Weights of a small image embedding model.
Training: muon at rate 0.0098, batches of 64, held-out accuracy 100%.
Data: trained on simulated fluorescence microscopy of cells, 97500 training examples, 4.5 epochs.
Rows from block 7 of a small image embedding model, named by matrix and row number. Rows with one number belong to one neuron. Each number is 128 + 24 x the weight over its row's rms, rounded and kept within 0 to 255. All counts start at 0. Numbers have three digits each. After the name is the row's rms in percent of the matrix's.
After each neuron's rows are labels from the 100 images, of 14976, where the neuron reaches its highest value: "responds to" is what is common among them. Only what is clearly more common there than usual is listed. The data: simulated fluorescence microscopy of cells.
# fc1: MLP up (model.blocks.7.mlp.fc1.weight, 480x160), inputs 54-107
# fc2: MLP down (model.blocks.7.mlp.fc2.weight, 160x480, transposed), outputs 54-107

fc1.427 058:112118106140117128127120128156137155127131150090142156109201120156101135105140117132093101131127170172099126090154143141106096125146089102141128104099099139149108
fc2.427 065:197147151135132140109140179122170116129161133128153107121164121115098133123091134128118150125149102139134171095098145127124078110115129120118109106127122162118122
responds to: membrane rim

fc1.115 013:130121089087124099132145155126119156104086159115111114133151142146134129125130121130106157113113129124139124135157124175140116120147102155124103130125123118081076
fc2.115 015:106150123123110088120098150128126143143106163150111093164086103118172116154073157116083182125089136095139142123095146135100119129142110180146188140132132153097106
responds to: cells: three to five; long thin cells

fc1.294 094:125133148086138139149112118098173140141121130154142155093114123108169104161105124150122115111121146117118152155090123160108101190117163104130151166093119118148110
fc2.294 098:101066131111133109139159136123136134136161140139101100141125120063125135123122135156138111165162103144098100111137131150122132089137156130129131132128124098105096
responds to: cells: three to five

fc1.308 086:172111099136139116110120118147146109117136115077126133086136134141100134137125122119170127144136141079113113160141125113115111197127140092152163118129097150162160
fc2.308 092:173109156143149141113168106156114107137141141156141077144167101122134129131166147127109086129137094123100133116199124142148147107123116118120076140174132074144125
responds to: cells: three to five

fc1.205 125:110133137139151146124113134080118139145126142114130159145138105098064130093122122126136111136163130134153128103121157119138121132131086124155124111144110117150120
fc2.205 139:176128129150102124162126143083129113149157152112131157162085112153093134087105156119141126100163123142096167087094157147113132121122136146122151149160143134076146
responds to: cells: three to five

fc1.444 162:147137076128112147096158090118113127127127141145117131146159141073142108105139108146143123147137138156175133134187147164119105146157100107153125111159084127121164
fc2.444 175:112166127153111111158155141133152134145128183120134150136186094133092091124126118166077116114109115129159106122132148100155119107135124142153120124134116134149121
responds to: cells: six to nine

fc1.372 052:144138108097098160144120143093133142113099177110133108159120183118158106111128154124123118080129102150133120134130105115103154092118171155165085122120126100119100
fc2.372 059:109157122131138120132068109128136124111135152129147141138084144089193113194144125171087146138113137142099147116118123090173123163149107150121160110157103148090104
responds to: few cells; cells: one or two

fc1.388 145:095124147113124104103137127119101125087107166109103198118143105123077145115166165110052095104126125174139104123117119150126104168098160138146092105171125123138122
fc2.388 159:160134119136110154130108090107133129138129152154126110109149123135094104131134158149130135124123105129108148156105117126098121135150090144144142169170170139115133
responds to: dim

fc1.40 107:097168132130156119102126102173160102081110150125117138127158147142144112106125131146118082117129142116123099082129140117109153146121100087131105124095110138132142
fc2.40 098:116119143143135079145164082104116093131098116119094098143129198136134169130145097127124132122138089102117148114118125154111163088151155113122129132118132103092125
responds to: magenta stain; membrane rim

fc1.365 096:157117094154125112136143129152123134164109135141107111142123124120181100147119118124114120118099128101154110110109121132120126084155189107173105125109159084150163
fc2.365 094:110148122130111168173130073135081071105104123133148117152123141123137138123134111109132141094094100140103143109098143123160132136132131141130109131116137150083112
responds to: long thin cells

fc1.443 111:157132107128146123094169135176108168092115108087125192124150135137109103089138096098099139133116111136157140144159114143135141134146125100176124127113114117176142
fc2.443 109:140119119162126102113135134116141128107122101096130142146136143142120133147101186156137156107129103149151115143113114149113113164138120121104115122114123152141103
responds to: magenta stain

fc1.240 062:148075109188125060170128155139134115105124137112132098137154136142100150122134161128086156133112128145155087122156135160124096112131102184123134121131132118141086
fc2.240 068:102147158098138122141079156133138162120139118155173107153134144112140081155124127132108184103117140127139148157106145132138135109135113139141161130132128139125093
responds to: long thin cells

fc1.450 031:118156110154115112127093136158114141141139149076163168134178132123088106114138086142116083141138188193162158084169147142118134158109122137168137121128086106117101
fc2.450 033:198132151155148144134103150128153123121144139128131107122156147103097111104102126123145126136147098151149144110143132125153062142144106114120146120138158157143158
responds to: cells: six to nine

fc1.242 150:092108146121155134135118122137104126131109143141141105110141127160130121140111136132129116125136104132151131171127117094132120103126151155151138150092141128154146
fc2.242 149:131145130128137141103131087132117143132164145176144086140130105117117123163150140084117095115144179107107124127121096120114137115151071147160174109100096124122157
responds to: red stain

fc1.438 075:113115133115130098123080134093120178139156084125135150124136125162138149155093124128129112136145121135125164158143146127115076148142098154108176122100114134179096
fc2.438 071:090095139124121118097111139133157151095150140186140109124162113090148125078123152152130102129146141092125122169126112123165161111122116124103134119116115107142069
responds to: few cells; cells: one or two

fc1.296 036:159110125146125133116136124095136138107130120188125108105126157118099136155166142119143100136125096116152166139136120148134111106116136134147122137111118073137111
fc2.296 039:144159115159144139141115101130120123098139122121127121146124082136155108149145116100091098142162139158142167127143136108097142159142114171116103137122135139116124
responds to: cells: six to nine

fc1.0 169:029142120129116112102141154149098141148120132130135133129115118105098151157094104143105137131149114150114119144099165130136119105145132129100077146124154180181150
fc2.0 166:140127115132116154170135158155136139148150124080105150072141135146110120149112145153121135130149172128132074105139129124124103143156108145151100135122135138151104
responds to: crowded; cells: ten or more

fc1.191 061:164132145119136134163088104144151125113120116114136109120074145119137135097129132085130132094158105112135129143133159146137117136118113138120147145110104088162084
fc2.191 057:131121111149144143103119146116127117117138104124152128135108090072131121167169108121091128142151129125103112103175136102160113137125142109111085092214129100129102
responds to: few cells; cells: one or two

fc1.176 014:109118107131100119132076149131137120156148157083176133125138142124129096134127093144136112150119195176152148140144161147119109146106149161148106130145103137116089
fc2.176 015:181108180147162139108103129152168115113145109126159109112148156115089126105094128106145148139115103126129134126150149139144070132138124108126121125128146133117159
responds to: cyan stain

fc1.299 049:119183128113120111143103106131088139125115098141144136135114148156159107122117123128092121118113120158141162137129131129088145091162070127179138120129128146138105
fc2.299 052:121139098150117089135124138104108108076110125168115163143094133111154132105143101128079134093151115107138133111100137114195096112125136063112137121159150127102071
responds to: fragmented nuclei

fc1.318 042:166133138147119147087126113144139151122160137102128108092181126132121120128148100114114097140140128136134154128131139136118141138155156141160144117164064122162133
fc2.318 047:147126153144172132132129120120155147097161130131161091149161140063126153152113137140125122131096083109116112144114135134114133171131124160121113103165135120161126
responds to: cells: three to five

fc1.331 023:139147093111113099157103135142121131119121142158120124159097137152152118130105087122118140091116133150158148138143120167100135095131092116105152130114132132152130
fc2.331 025:121134110103116114122084164110108105141105158136100134135075125132140140138145119100064137123122136154138121130129115097162111108130112146163148102127133152090083
responds to: long thin cells

fc1.339 039:133162091077135125118107109141117135147156132135115135126166124100129118138119160112141103153157131151102180118101115127094096112125155137150118093125109144101105
fc2.339 043:160117114138125094124105149111124141101176132162083112142087087154141114099080146122095131111117135095111161155129154116124097087148122143091172118131103128121140
responds to: cells: six to nine

fc1.219 033:085122118098173123117149123084123136128145113115128078125147113156116142162145127108111114133158140144174160131171182140138133103121095105118148120100103113117118
fc2.219 035:080102109172124111142137114130115100094112092146148111127120141106179115099125095133123108118163100093147122124093156125125107169100124157124152078109114145128105
responds to: red stain

fc1.82 029:111106115096132105148127170111157102106132124108115100149111149157141128129123110120123153109121132132166126157138124141108090114103117148091147143120128146154082
fc2.82 030:106129143130134123114117130133141115139131123154137101139077168081148116148161117130081145122152116168153123152124127112146130106156105149147145136142121144121076
responds to: dim

fc1.370 076:168141139068144133154128126120131138156112157107109115117119137098143160077132101112111122074144148137118146152093124136173124106149113104143138125097105087173134
fc2.370 074:116103116121151140130144105106129071095114163116138068172108131093129119112142117130108153133130080129112134120180155145141126134135143149117126107158128135116071
responds to: few cells; cells: one or two; membrane rim

fc1.361 164:156098169130150196115111142202138132121111136132099096149130138078098115131127146099097107110128123140133140129130100137124139155153112125120134135110115125128158
fc2.361 175:109148093143082108116118120134135094175110135140102153129150152139103162146168138160168112172157129156099103129138100147098141136114130132110105128121116147162165
responds to: crowded; cells: ten or more

fc1.163 060:099148123120123124090159183056167119120174102103124109142142138155112130139139123110144119150130126136147170140182118128136120124134098155081130116096112153126117
fc2.163 060:092081122140124119152177132139118116104143129181153106138120171119153110105159102145099101111156111093152134124097130099111130136125113144131126125108095123119106
responds to: long thin cells

fc1.248 016:134137125108148134090122113126119154125171127125129093128125107142128171123135112111122115126141130143153141143137152118148172135151097105126133111111107173144137
fc2.248 017:102100085148117112144142160140090142078128133141124119160119136161137149102120095104107104115128111096143105112092138101148106121094166119138115095139128137101100
responds to: cells: three to five

fc1.209 096:146136120151132155116077125132128107141122132130131133092137138113132119134095142131167121127152119112145119148120102117141110170145146113122118170149118119171129
fc2.209 105:167132147125145133135150092117134102101145131167130072143172117069110125122133129101086133157129119112080154118107125125109155095129151145141092138159125112140110
responds to: cells: three to five

fc1.470 027:122133104152101099120085117152106125155146164189105136153097102134122156125114143131142128108126107102121136137118131105160129121140104083109165123139162128173116
fc2.470 026:133143114086110125106107152150110082147119174103109147153097114187107129136133123081068144138104169165133116117136129109119117108093138118139124093104155161097126
responds to: cells: six to nine

fc1.124 122:126098146106135112147147134145110135157141164105120137120107122112103125119127114106124140131122140183122113101101099162098144129140130112119106119112097147154093
fc2.124 127:172129132135144139114137156114113108101156111146115116110098129128120135143123151149114141123149142151131169101106128142107107142108130143117138123162123150077127
responds to: yellow stain

fc1.366 048:142085085133092077147155147141148096126114113190115136122103127130134145136140155115122150112136099107138120159119106136130102111112113113100139155122144123142101
fc2.366 051:128145117124118125124136178147106086167145163128134148146094112112114092138153108084068129122127174148141122126121110097128147105118118149171135152126117182108112
responds to: cells: three to five; ring around the nucleus

fc1.403 031:162130086147134116113076135114092137145138160180099117149114122136119107140135141120156134117126106144152150143111128111167095106140123092135138124121154091122123
fc2.403 031:151164087088117092132068146151112100145144163117114164151099099128136121130144135076053121121112152159119133129129143115134130151096122148145127106097123138072139
responds to: cells: six to nine

fc1.270 020:172135063128123124116119137098128127108146167150140110134115161143127127138119125120149152127133105160157127131146108160109114104120094147113107133122137103127107
fc2.270 023:146130121094126120140089141119109109125145158155129125144106127113148126168125112088038151114120139135139155124114129083155144108143101174163161119121133144084086
responds to: cells: three to five

fc1.456 114:147135108167128090173094168117110125095167122147107110155097129176119120171131120126144103128107135135106122124126135147111157131119134120131090111155132187115138
fc2.456 112:127129117088126126103106127122110112122161148140155137140135138112128139120146164076092138137073121158090122125139093125156099139149155138143080097128120119107145
responds to: few cells; cells: one or two

fc1.412 020:140143107150108122127118148131134145171142144090179175111140143120106108146139104137142109165132195194158149113143168134107144149130128125152128110157107142131130
fc2.412 021:205111164156139160122135145141129121098141130127161120102159148117064135115098129108148129142133102146158142129112131131159083151123119091121119115144165142142165
responds to: crowded; cells: ten or more

fc1.3 113:135121111157085178126119150117136111117126131146127123124139141086068081162124087108160132125140129156125140152151126164096106125097150140148117162145121096147118
fc2.3 125:119108136103137131144094116106113124135134159092106164131133118159126118135142095118091100132140105137170170144120113114123100173114131116118105117164105127162094
responds to: cells: six to nine; long thin cells

fc1.99 103:176142129156085129107121143163171153103125138129119102130122119105136114117097097118125124116146131131131158149140141125146108133128154081180164145137101120167131
fc2.99 100:183180130128142170134167133137136065128126142165118114130137098107109137132116123149081109103094107134104143125134177113183151123131158126103106096112109135138088
responds to: few cells; cells: one or two

fc1.324 098:135118163091118098156166147146150149114147121083123170109145121198135136142122135149107118135147130125125142148170154130116111160119133147129122108101130131069072
fc2.324 099:092080130134103115102130198147132165154157123159107137116187148115113160115099148125142150123140114103141099121117140122125127135139106139145159105174114113100088
responds to: red stain

fc1.201 117:109122128096123116128137148144095148129138171099116170100178099133113137117157080136086095102130156128144121085135121121143077155101136109191147096157122142129096
fc2.201 136:167147153133135165122128150135147161120156153146154132164138148121101119125140119173140137162116085089089106100131116129154102099149099110161147140186140106143139
responds to: cyan stain

fc1.58 036:140119101145147124132059148133088113154166138173118075142100127143095146176138159122155140141151134154112119119128150124118123136139102139145060131147114145119110
fc2.58 036:171106097155117107106091122117064117071195126138127137164118069154132095088114142074070121104108158124116136160133138123144123117127122146104153098135133136113148
responds to: out of focus

fc1.177 012:130139117112127120119132124114100128147123148173108108151119121126126152135115137117133139087126086128151148130121112121154103091134100104109141125115162094138092
fc2.177 012:110165092091103110121099156142119083138125150107095137141077099150154117135126109117055129118144166159132139098113152103132131126131131160145156115105133167083088
responds to: cells: six to nine

fc1.407 044:123101113148124158125120118155113160129140113136136100141106106138112141133143164100140160138110119159103111137075127068173099125120106133144100173116124167115109
fc2.407 043:134125121114140077095114163142128119165178127131141128130077133092145061085125119100119106120104119149098143125103134119133130100106091154111138119103108158111136
responds to: cells: six to nine

fc1.381 112:151088127137107154128095113146134131091143123162126097106173149143088140100132100132113115122108076101110155125156139145107116124141090148151127127124137130135174
fc2.381 122:148125088122156144142098094123080125131069133102141143121120103138114105133176149107149136105127181165124075151137094109078122108121155142112130111117106133159078
responds to: few cells; cells: one or two

fc1.7 102:170090168164144133128069102145141132102141112119106122113132137154130097165093107115106111138124134139161154145108128138123135134135094107145121135096131119141143
fc2.7 090:140093118127115105092108088133132098080138105134137100185145129101123126124159125107164102170115102140144083112146153109138124161112139160126093111118131087112111
responds to: yellow stain

fc1.244 096:151153116142114108150136114158125160151115119140111110123081101155146116140114111155109147104108132145159120107124130147089119111124077096131147115115168120147109
fc2.244 084:146130120113134116110110166106130130113130158154133162078145092129132112110117149105106143123132136105121125085146117105161134129129107113126130104122152116122101
responds to: cells: six to nine; long thin cells

fc1.65 137:171151134160152113141142144121176190114123127116138101139109110147119149132123145103125145124120105151123120131127108117126147185148146106131141149082120147126097
fc2.65 135:157103130107129142072185163124121164133131141167075130098103105156135090132142124101106133120135150073139098108149141126171105128129103118092068150158104125133124
responds to: cells: three to five; red stain

fc1.440 024:096143101113136079177073160111124127159150125162101104142105124172140108155115138128106141141110120138143183125121154132113110124136082136109127096122147120148106
fc2.440 024:141119116113131117107065158111131101130136144159111137141113112147149114097134110092079158115126142160127105137141111123132128107127119141148143102105160126089124
responds to: cells: six to nine